python train.py --model="audio frame classifier" --dataset="Morse code for random letters and digits, with fading, noise and interfering tones" --train_examples=26041 --gain_aug_db=6 --noise_aug=0.01 --time_shift_ms=50 --n_mels=64 --hop_length=160 --input="log_mel" --spec_augment=false --win_length=400 --num_classes=37 --output_stride=2 --arch="conformer" --norm="layernorm" --hidden_act="geglu" --mlp_ratio=2 --head_dim=64 --fused_qkv=true --qk_norm=false --inner_norm=false --moe="top_k" --num_experts=32 --moe_every=1 --expert_mlp_ratio=0.25 --experts_per_token=2 --shared_expert=false --subsampling=2 --layers=8 --width=320 --positions="learned" --kernel_size=15 --label_smoothing=0.1 --residual_init="scaled_by_depth" --optimizer="normuon" --muon_scale="match_rms_adamw" --learning_rate=0.0021 --momentum=0.95 --nesterov=true --orthogonalizer="newton_schulz_5" --adamw_lr_other_params=0.0019 --max_steps=14100 --batch_size=128 --epochs=69.3 --lr_schedule="cosine" --final_lr_fraction=0.05 --warmup_steps=280 --weight_decay=0.06 --adamw_weight_decay_other_params=0
Rows from block 5 of a small audio frame classifier, named by matrix and row number. Rows with one number within an expert belong to one neuron, the router's apart. Each number is 200 + 30 x the weight over its row's rms, rounded and kept within 0 to 999. All counts start at 0.
After each expert's rows are labels from the 100 clips, of 14976, where the router gives the expert most weight on average: "top examples" is what is common among them. Only what is clearly more common there than usual is listed. The data: Morse code for random letters and digits, with fading, noise and interfering tones.
# router: router (model.blocks.5.mlp.router.weight, 32x320, trained with AdamW), inputs 64-127
# gate: expert gate (model.blocks.5.mlp.gate, 32x80x320), inputs 64-127
# up: expert up (model.blocks.5.mlp.up, 32x80x320), inputs 64-127
# down: expert down (model.blocks.5.mlp.down, 32x320x80, transposed), outputs 64-127

# expert 17
router.17,252,215,172,243,192,223,192,262,238,220,223,178,222,214,208,220,235,184,170,229,210,171,241,201,203,138,232,215,233,162,179,221,228,212,203,217,199,209,177,193,254,139,228,224,235,177,176,161,240,212,213,177,204,197,209,199,233,155,175,166,203,168,221,223
gate.0,226,139,166,229,186,187,219,213,175,186,217,184,229,163,187,210,195,205,239,224,230,203,204,169,191,185,215,206,218,180,208,191,174,216,221,212,198,180,220,205,208,183,135,198,160,151,264,176,160,225,189,222,151,233,196,233,177,198,168,254,214,158,246,197
up.0,258,235,190,180,204,255,223,164,184,146,177,220,180,201,247,222,248,226,198,239,224,173,206,173,179,185,161,184,208,235,169,201,210,205,159,182,192,183,219,231,241,241,215,240,214,171,227,210,139,202,169,218,149,206,242,235,166,172,185,261,163,185,216,185
down.0,207,97,223,215,211,181,211,218,219,213,204,192,161,183,203,189,183,218,182,221,210,175,147,173,246,151,171,218,174,244,205,189,205,127,187,243,163,185,218,208,227,211,200,145,208,179,231,191,248,201,185,148,188,187,197,223,221,205,168,166,187,177,259,235
gate.1,198,210,212,226,211,186,232,198,226,176,220,209,199,194,231,224,231,222,216,147,215,144,233,161,200,125,217,185,149,227,172,257,188,195,214,153,233,241,201,192,248,217,147,211,212,171,198,195,162,231,240,256,197,209,199,229,217,209,174,209,151,170,242,188
up.1,181,202,178,222,185,180,240,197,203,169,229,223,215,217,259,232,236,194,221,174,179,163,216,165,198,172,240,168,153,224,165,274,189,176,205,155,220,220,215,208,255,191,142,209,239,164,190,185,176,223,214,265,213,236,218,227,217,194,176,206,167,168,266,186
down.1,232,206,207,186,218,139,211,170,207,186,206,207,216,191,178,218,217,176,228,216,175,203,221,165,207,244,167,179,149,236,197,149,203,181,199,209,237,202,211,223,199,212,216,149,215,232,206,202,184,192,202,209,214,137,203,170,192,187,153,233,208,211,201,127
gate.2,183,232,194,210,180,132,186,237,229,255,182,151,190,184,204,159,224,218,187,176,211,158,289,141,169,179,189,140,224,170,198,156,224,198,150,239,226,222,214,237,164,223,214,180,192,177,235,159,207,159,233,226,169,208,226,221,190,177,200,156,177,204,243,182
up.2,251,197,209,148,178,167,215,205,198,175,268,211,124,233,204,184,255,176,149,189,189,210,162,226,174,221,201,228,183,265,188,228,214,183,247,161,162,203,147,190,187,147,230,170,185,207,175,215,270,170,189,198,227,208,193,189,163,210,262,200,246,219,182,245
down.2,200,172,244,242,248,232,199,246,257,195,146,146,200,196,176,177,192,195,243,231,237,206,191,179,198,243,231,160,216,151,187,221,161,178,207,161,177,184,171,202,198,162,238,259,166,177,235,183,193,203,161,155,182,239,174,174,173,201,185,232,205,225,229,208
top examples: reverberation; speed: fast; the character "7"

# expert 4
router.4,191,230,207,208,195,198,145,199,206,208,205,210,179,219,233,146,190,158,205,196,211,151,161,209,220,164,197,209,213,242,201,219,243,232,200,196,230,229,169,167,246,156,166,247,181,240,170,221,207,208,246,181,216,207,216,190,224,260,166,150,198,218,133,223
gate.0,191,231,235,198,257,156,214,217,212,184,242,171,238,203,239,178,193,198,166,264,218,174,200,180,250,184,156,241,135,188,202,185,192,205,212,230,199,208,222,223,144,207,212,189,205,184,220,261,169,219,196,182,237,186,164,196,195,168,167,235,196,245,207,202
up.0,185,259,243,158,187,226,162,198,190,200,166,228,193,203,175,170,192,190,213,237,208,212,194,204,209,205,197,187,209,193,238,197,149,236,167,213,165,258,171,161,290,190,249,208,161,191,209,172,200,172,176,169,248,233,90,217,182,186,205,193,194,210,212,210
down.0,243,211,228,191,224,222,207,214,208,211,234,178,189,223,157,239,220,221,196,209,185,243,224,182,173,226,170,164,204,220,189,155,180,201,210,170,212,209,138,239,210,179,211,179,166,240,198,220,129,178,225,181,223,186,158,250,187,155,211,194,177,234,236,291
gate.1,146,227,211,234,203,209,205,207,205,226,179,245,227,207,171,135,198,185,178,223,198,178,227,162,227,203,170,167,202,174,195,234,201,206,199,182,205,168,196,234,198,223,217,237,192,185,236,177,216,211,203,203,185,192,193,190,218,163,234,217,228,183,147,206
up.1,209,144,228,214,141,284,175,192,242,258,220,187,258,160,197,169,172,184,225,197,187,170,221,209,232,215,259,201,205,196,164,213,199,215,189,207,222,215,232,172,207,195,222,229,218,217,208,230,186,162,220,248,219,191,223,259,289,198,174,218,219,158,175,181
down.1,156,174,250,198,189,213,252,152,167,173,178,203,174,272,189,184,209,244,213,217,225,233,173,223,191,215,175,195,198,272,200,217,202,176,238,208,203,176,198,206,212,163,172,190,252,248,170,237,202,187,138,188,184,209,203,224,246,186,195,195,169,212,205,131
gate.2,232,146,225,217,167,182,191,164,181,189,168,200,166,213,211,166,233,204,215,170,191,167,237,211,163,127,184,172,200,189,183,212,155,195,170,201,220,253,221,249,224,199,189,168,199,205,172,172,192,222,211,243,193,185,148,199,187,223,208,226,187,200,206,183
up.2,255,189,213,231,220,243,221,189,157,206,240,201,248,182,180,244,155,265,251,213,181,210,148,210,184,239,274,175,217,207,126,194,223,168,167,139,245,167,209,171,233,265,187,189,228,171,189,191,185,184,223,154,181,206,171,156,245,183,168,207,218,189,192,207
down.2,247,223,197,204,181,201,218,183,155,218,232,182,200,202,193,220,176,195,236,213,160,236,235,190,176,221,157,194,183,232,139,213,213,180,231,194,159,130,206,215,178,226,231,221,280,208,169,219,202,212,172,225,250,185,247,215,258,184,194,233,125,258,231,215
top examples: speed: slow; the character "j"; the character "o"

# expert 2
router.2,251,244,194,230,172,234,182,192,233,217,219,156,188,209,188,181,210,178,220,199,179,177,173,200,180,206,222,184,217,199,146,231,221,224,199,187,223,197,185,176,239,151,200,219,183,214,191,210,218,184,231,210,187,204,198,211,208,209,196,172,230,222,183,235
gate.0,175,189,191,245,204,158,191,191,214,244,219,248,208,211,227,224,207,232,185,148,165,237,236,221,188,174,144,242,164,219,156,217,239,245,188,186,199,186,246,219,202,169,246,232,227,149,212,208,180,227,250,242,185,222,176,206,228,167,187,139,236,165,192,241
up.0,200,164,197,244,164,230,205,148,221,223,195,271,189,226,233,220,207,169,199,161,165,273,251,247,183,171,147,188,222,184,228,189,224,244,222,168,190,163,213,252,176,203,220,251,216,124,214,225,224,206,228,261,152,196,181,174,271,191,180,161,208,172,201,224
down.0,217,208,262,226,182,186,195,171,179,165,162,180,203,209,224,239,201,222,219,217,223,214,249,215,285,260,187,161,227,222,239,159,215,156,211,227,157,236,151,186,213,180,192,197,203,190,206,214,180,228,228,218,236,209,239,165,252,188,193,171,201,247,190,152
gate.1,198,199,177,165,231,253,199,232,188,209,206,168,168,190,207,211,207,165,198,230,210,189,189,165,233,170,210,143,168,218,141,223,228,163,196,173,180,164,187,219,254,168,245,200,142,206,217,252,170,202,190,215,207,203,252,172,219,213,216,250,190,258,225,188
up.1,217,191,193,245,160,192,209,161,212,180,206,207,223,217,175,220,177,244,235,142,225,166,180,189,215,223,203,215,245,218,169,173,189,217,188,233,199,245,201,201,210,252,244,173,200,205,199,173,224,168,189,204,211,203,202,232,197,171,241,148,206,166,206,183
down.1,250,211,246,164,180,188,165,175,214,203,164,204,147,224,191,258,200,201,158,190,197,235,221,191,198,223,138,224,199,212,205,207,184,222,192,194,189,231,187,227,199,210,220,190,182,227,183,213,228,168,211,239,202,164,190,222,166,182,175,201,221,280,248,176
gate.2,161,159,250,192,174,218,212,179,193,269,170,181,208,195,225,209,173,218,226,163,214,215,191,200,196,187,182,137,240,199,169,230,204,190,202,213,182,164,200,204,234,220,269,207,216,156,194,180,268,220,208,110,192,170,198,218,238,219,243,165,165,137,192,203
up.2,207,177,115,160,204,236,201,187,212,163,194,209,241,223,164,157,207,178,264,172,192,203,215,244,255,213,219,219,269,164,194,139,175,121,219,193,215,250,148,188,207,190,197,165,239,210,207,174,192,207,173,236,182,206,182,207,242,191,165,229,229,243,170,165
down.2,253,222,229,178,230,221,155,214,228,118,199,179,212,212,231,192,176,199,198,210,197,158,233,199,211,280,196,180,179,174,226,228,163,244,189,232,172,262,220,184,197,227,181,218,209,199,223,226,214,140,147,210,152,201,219,203,175,216,190,238,181,120,201,128
top examples: speed: slow; the character "g"; the character "1"

# expert 26
router.26,194,222,204,239,202,184,160,194,245,172,170,201,153,197,242,233,177,193,245,230,194,197,183,154,206,173,201,222,167,197,166,233,201,245,218,286,178,239,158,229,251,182,234,213,192,241,162,161,253,196,186,142,210,213,250,257,218,146,170,209,135,171,214,149
gate.0,164,217,229,167,196,214,186,142,190,164,221,223,232,174,163,203,204,234,242,217,215,243,137,203,216,201,169,257,133,177,223,200,158,179,203,248,182,170,232,191,230,230,166,220,160,167,206,203,218,228,185,146,184,212,167,199,172,217,248,198,199,203,181,207
up.0,208,173,215,199,203,205,249,201,195,263,187,171,207,255,219,186,172,138,173,186,220,203,220,187,172,230,199,151,226,282,220,152,229,257,202,146,205,195,204,216,165,218,235,179,236,190,203,200,224,183,198,204,200,193,194,208,191,197,162,174,210,204,228,194
down.0,195,186,231,191,214,208,249,231,205,171,214,202,206,159,234,199,205,214,182,141,174,194,225,190,154,168,195,202,185,180,221,139,236,225,215,192,221,225,184,177,172,228,176,243,203,224,133,208,205,191,273,144,241,202,223,202,218,199,192,185,234,200,191,180
gate.1,205,175,217,207,168,243,204,187,181,152,152,222,224,210,215,173,193,200,166,136,192,177,225,154,225,221,252,206,185,169,217,147,212,168,240,200,199,174,223,204,162,138,189,213,241,177,157,254,201,210,180,235,219,210,278,206,168,243,231,131,154,204,222,215
up.1,193,200,203,193,207,149,150,210,221,193,249,240,190,192,157,176,197,185,263,279,160,211,244,203,148,205,199,191,225,216,180,238,201,178,149,217,174,240,206,183,223,191,191,157,223,188,237,172,196,177,177,179,196,189,178,220,245,163,208,197,255,200,163,222
down.1,183,211,199,168,185,211,172,231,192,225,198,182,154,205,229,185,205,213,197,210,204,190,172,195,244,206,210,215,221,146,263,221,178,237,200,202,195,224,199,183,129,163,211,195,193,205,170,224,151,188,170,199,241,182,196,258,191,189,196,213,293,286,163,189
gate.2,195,177,253,199,223,181,195,115,213,237,229,187,204,204,220,190,263,209,218,141,216,228,214,165,203,216,163,212,186,199,227,185,201,171,232,196,204,202,208,161,197,206,188,176,237,236,156,227,217,232,199,216,175,185,195,187,173,191,182,230,166,215,210,193
up.2,198,215,162,192,244,167,211,188,211,207,183,227,192,207,185,194,162,199,240,224,193,203,230,131,174,152,203,191,193,212,214,190,193,242,235,193,177,219,188,180,172,195,242,221,202,189,252,196,244,201,184,99,153,221,200,212,265,178,226,208,187,223,211,154
down.2,200,209,172,238,185,191,144,168,238,154,257,174,179,231,241,231,184,193,192,234,193,229,165,182,180,218,226,195,181,258,224,200,212,204,189,221,164,257,213,243,195,233,199,220,198,233,231,213,204,186,199,222,222,191,176,167,213,146,195,250,206,175,201,195
top examples: reverberation; fading

# expert 11
router.11,240,178,186,211,192,208,177,235,219,238,203,208,158,204,198,189,200,197,82,226,205,144,154,206,227,175,218,205,205,215,192,182,243,231,218,208,262,201,147,218,168,128,200,179,202,247,202,219,228,202,234,178,206,190,218,154,212,233,205,177,205,236,177,215
gate.0,195,230,177,185,197,230,195,162,218,222,188,160,192,211,196,227,217,267,153,207,193,173,159,200,137,253,219,170,228,193,156,172,158,183,187,224,211,182,252,230,180,160,170,175,216,240,225,207,184,193,205,233,218,218,238,191,230,220,205,212,184,154,242,188
up.0,172,227,233,180,203,231,226,200,208,157,241,209,198,170,196,135,188,174,201,209,221,186,223,254,220,196,173,177,163,197,177,230,152,224,161,167,211,228,210,166,224,251,172,225,157,215,226,193,186,222,164,276,195,209,211,199,226,238,214,152,193,220,221,238
down.0,231,133,188,205,235,198,291,238,190,220,221,178,251,153,184,240,191,173,183,167,191,197,220,218,205,186,194,248,211,177,175,177,245,201,150,179,107,248,198,207,217,238,165,226,204,208,179,210,189,224,188,247,217,204,148,120,214,200,228,146,210,193,143,196
gate.1,250,198,262,213,190,208,230,199,172,237,199,250,197,179,235,164,246,198,221,149,168,182,201,207,213,170,222,243,203,187,201,168,184,242,243,159,202,190,211,213,272,146,198,203,221,153,199,202,204,190,209,200,249,233,211,214,165,231,188,177,228,232,182,207
up.1,239,187,263,215,201,219,232,222,166,253,205,235,207,185,214,163,226,171,204,139,192,192,226,189,192,161,234,244,162,213,210,201,163,218,218,157,238,179,218,252,245,160,224,205,213,142,177,224,205,217,198,215,230,230,255,202,156,231,163,193,227,257,192,198
down.1,195,249,207,147,241,192,245,195,188,175,183,219,208,196,167,195,196,187,199,204,219,164,180,181,171,203,171,241,220,175,210,182,195,162,221,202,248,176,224,198,224,171,220,202,168,194,190,136,195,216,226,177,201,155,190,187,148,154,156,190,180,189,171,209
gate.2,227,209,216,177,175,200,218,227,207,199,259,185,164,199,195,210,185,216,187,194,201,195,183,257,202,169,176,243,195,230,206,195,233,177,203,191,136,161,141,203,151,151,233,211,200,225,174,220,196,204,217,167,242,186,224,215,159,206,189,217,187,283,179,220
up.2,241,213,199,196,194,200,207,230,195,221,276,185,178,181,216,192,180,190,160,227,197,181,219,245,183,169,154,220,225,236,205,193,217,219,218,173,146,173,143,200,157,156,220,233,215,218,175,206,195,179,212,184,228,190,249,171,174,225,175,207,199,247,191,202
down.2,179,187,214,229,168,172,202,244,172,217,203,131,173,237,186,199,190,209,164,246,207,221,186,190,253,210,152,227,217,206,271,228,217,169,187,206,174,151,191,229,162,233,229,222,212,266,231,199,163,208,254,172,214,154,175,207,210,199,180,206,264,265,202,142
top examples: speed: slow; the character "e"

# expert 31
router.31,228,193,151,225,176,198,217,242,178,178,179,206,202,161,234,238,254,172,230,158,176,143,189,206,178,193,180,171,242,150,139,224,249,228,206,242,227,178,189,165,236,184,197,171,271,212,222,255,204,193,191,210,228,195,225,223,181,199,233,207,175,179,228,181
gate.0,204,192,197,203,175,211,165,187,156,197,235,189,194,195,181,138,215,210,221,181,159,190,210,198,244,172,134,229,213,227,264,246,174,191,241,239,180,180,208,200,201,208,222,142,266,194,177,142,182,154,220,326,216,209,236,226,180,220,170,227,162,233,196,186
up.0,207,213,202,204,189,209,174,202,150,199,216,233,190,230,178,177,201,179,202,173,186,182,199,163,200,190,157,262,217,198,241,210,193,214,212,244,202,188,189,168,201,201,200,146,248,192,150,174,189,172,209,274,217,231,217,238,193,207,140,214,205,173,209,177
down.0,148,203,230,208,166,175,156,182,207,206,193,224,218,278,276,227,178,235,182,189,213,165,225,169,147,209,195,231,198,251,224,199,242,178,252,188,197,157,161,194,172,257,183,230,185,161,242,200,218,254,181,213,228,146,168,185,234,215,177,137,170,221,193,163
gate.1,146,159,221,147,208,205,229,162,220,217,179,183,208,208,236,194,212,187,211,187,264,237,225,222,177,151,244,195,249,177,229,219,198,168,230,173,195,248,248,239,217,204,213,197,202,201,174,150,204,236,224,199,195,147,206,182,210,218,185,222,183,200,252,220
up.1,200,184,139,169,148,185,212,149,195,230,166,197,187,236,182,215,227,206,212,196,191,175,168,181,215,205,212,164,225,192,221,270,178,177,177,162,200,214,232,267,224,155,209,152,242,211,189,193,183,246,240,146,203,173,165,180,166,212,191,205,195,222,208,195
down.1,213,268,192,189,189,214,266,222,230,199,214,200,147,236,230,175,157,195,157,147,184,151,193,172,191,180,191,212,194,230,213,209,183,180,229,219,211,184,205,197,250,226,214,258,165,213,218,169,192,181,185,231,176,141,240,233,135,198,201,190,162,241,237,133
gate.2,225,214,195,199,166,172,213,240,200,257,206,166,206,254,169,185,249,221,230,185,225,222,215,252,163,295,246,162,218,203,167,231,195,210,168,245,186,175,196,183,212,184,278,194,252,205,179,205,233,170,181,217,239,211,182,257,179,199,215,224,191,199,235,202
up.2,230,213,202,176,202,148,212,215,215,172,219,212,210,195,162,196,220,224,240,180,239,193,190,207,191,324,212,158,228,219,154,172,144,193,170,233,215,160,160,201,231,239,228,184,226,162,194,257,223,186,221,206,187,235,173,225,174,203,214,290,206,198,173,162
down.2,113,149,194,160,213,164,185,201,186,205,218,220,163,217,222,208,213,200,255,169,155,228,203,195,207,220,192,180,212,215,181,210,215,216,221,173,194,249,211,237,186,158,190,233,215,206,184,213,202,189,153,191,207,209,221,236,211,138,230,228,203,222,168,199
top examples: reverberation

# expert 1
router.1,151,148,208,196,244,156,200,171,202,169,120,169,225,187,221,204,159,214,189,242,207,219,199,183,228,223,205,189,201,136,264,182,194,179,172,187,219,144,274,175,144,241,169,250,199,180,192,216,203,242,180,185,173,210,152,208,230,171,258,187,242,213,157,226
gate.0,244,220,154,194,209,257,230,258,201,223,199,194,241,203,194,208,189,169,232,173,217,232,209,187,174,189,198,197,276,160,171,170,189,257,177,160,207,154,220,164,165,196,190,209,175,196,204,224,179,190,216,209,193,168,229,247,151,191,174,179,202,197,169,210
up.0,142,197,242,179,208,147,178,160,197,160,203,187,155,195,178,196,214,222,184,197,196,171,182,176,236,206,198,189,126,225,223,238,243,119,194,242,200,229,183,227,255,193,233,196,234,208,173,187,225,218,172,207,219,229,182,153,240,205,239,211,213,217,229,192
down.0,249,184,202,172,126,225,216,227,205,172,206,245,168,237,226,214,218,179,174,201,203,193,247,184,200,196,188,194,238,161,209,211,158,218,215,157,139,212,215,189,186,187,275,167,156,209,206,219,200,115,182,237,203,209,273,197,235,206,191,227,234,178,191,201
gate.1,169,183,223,183,279,151,193,163,227,183,209,130,187,183,247,133,158,215,274,191,224,222,235,205,186,152,216,181,251,181,179,213,147,190,234,185,180,219,193,249,242,183,149,231,161,217,170,218,215,161,181,242,162,216,237,188,260,250,198,186,184,187,233,180
up.1,191,175,181,217,248,164,234,197,237,187,224,139,194,146,250,177,194,248,269,226,244,208,213,192,204,133,187,205,217,190,146,182,146,178,186,184,222,202,221,198,238,182,184,195,186,248,166,193,250,153,221,271,177,192,231,175,247,218,208,237,186,198,265,211
down.1,166,177,208,241,229,210,205,185,209,138,169,243,190,219,161,148,241,237,210,197,153,216,233,170,232,222,194,230,234,199,222,176,196,228,153,240,240,244,155,196,230,160,213,171,175,194,234,178,177,190,241,223,211,145,183,258,254,133,186,216,213,210,158,193
gate.2,168,226,218,209,191,223,185,214,213,198,224,220,186,207,199,192,205,183,181,221,205,211,247,209,184,158,197,237,262,166,160,200,196,162,136,149,169,156,258,220,201,211,213,263,232,174,215,185,237,218,147,199,224,178,206,226,227,218,155,208,165,224,188,202
up.2,159,196,243,199,249,224,188,218,232,206,204,217,216,197,191,179,208,201,175,252,183,204,235,200,214,185,201,218,255,156,193,212,205,113,168,182,205,189,253,215,206,180,209,247,209,186,209,135,205,219,148,182,205,187,178,248,206,206,150,223,209,205,165,186
down.2,199,175,262,187,191,155,204,219,183,228,213,218,211,212,219,198,238,229,165,190,270,160,185,215,205,229,191,191,238,214,262,185,217,239,168,245,223,147,189,177,236,174,178,251,307,223,188,240,218,233,193,200,182,180,227,244,209,153,173,175,215,176,191,239
top examples: speed: slow; reverberation; the character "d"; the character "n"

# expert 8
router.8,224,219,223,227,260,204,210,203,262,241,179,154,175,194,231,185,157,201,252,193,230,248,167,162,161,215,249,198,231,238,229,161,177,235,215,229,180,218,136,178,198,173,206,251,153,189,172,175,173,170,192,177,216,169,190,182,256,183,148,204,247,176,214,224
gate.0,186,183,152,189,178,186,169,191,154,232,223,240,212,202,213,201,162,216,175,208,197,184,178,201,164,227,205,184,159,222,194,246,229,219,177,168,168,164,199,225,148,197,240,194,202,153,211,190,244,174,156,200,176,164,213,143,235,203,269,185,218,209,226,214
up.0,191,257,169,198,190,221,207,182,188,192,203,232,246,174,209,214,198,176,177,207,185,206,213,222,233,170,136,195,169,170,168,216,151,194,208,236,221,199,238,238,244,189,179,211,264,248,202,233,142,255,191,185,160,169,240,235,185,225,149,161,203,225,178,259
down.0,171,146,217,192,217,226,198,186,154,139,190,187,223,213,249,216,252,204,229,183,233,147,228,188,231,190,222,243,208,232,237,172,173,143,147,213,235,249,172,243,194,231,199,196,247,241,196,209,197,204,226,177,181,165,179,149,265,226,181,250,160,198,158,174
gate.1,229,159,246,168,191,164,214,206,204,210,230,184,175,161,175,192,188,202,193,184,221,226,214,222,173,246,247,183,230,218,266,169,143,165,194,249,215,192,178,199,210,156,140,160,217,162,237,247,200,212,222,213,155,247,183,201,213,214,220,212,212,153,203,170
up.1,182,214,178,183,158,207,196,201,193,237,195,183,209,207,198,157,157,229,166,163,217,165,209,191,208,249,255,212,181,184,259,186,195,211,186,128,200,190,199,177,225,151,203,190,160,187,243,201,194,193,183,196,205,210,179,165,166,205,219,176,153,230,161,204
down.1,170,195,188,185,205,221,163,177,171,196,210,186,181,208,172,204,177,227,146,191,222,190,184,211,203,209,191,179,225,193,198,265,151,189,198,205,219,218,202,210,169,208,141,235,192,163,247,210,200,232,219,159,210,267,171,241,227,205,231,162,198,158,192,235
gate.2,191,198,223,233,229,205,202,225,184,204,210,198,181,214,196,213,168,182,225,230,188,209,210,179,199,232,199,229,159,207,183,172,189,199,145,224,256,181,228,163,223,220,187,169,242,186,202,228,232,198,204,185,218,210,193,196,253,193,186,230,208,204,176,214
up.2,210,171,246,215,199,153,195,197,222,154,208,176,219,199,213,200,206,203,216,258,168,215,221,182,187,213,186,139,185,175,220,203,189,188,220,186,183,168,253,222,215,159,177,219,223,156,191,196,166,229,213,196,221,207,144,215,176,216,210,209,232,178,222,170
down.2,244,257,149,181,232,195,151,163,177,235,259,191,199,214,165,266,213,211,154,226,194,179,197,233,234,189,224,191,161,220,204,174,199,201,182,170,244,210,197,249,244,118,236,212,166,134,171,204,260,232,205,240,172,208,137,204,196,198,201,217,249,203,190,209
top examples: fading; reverberation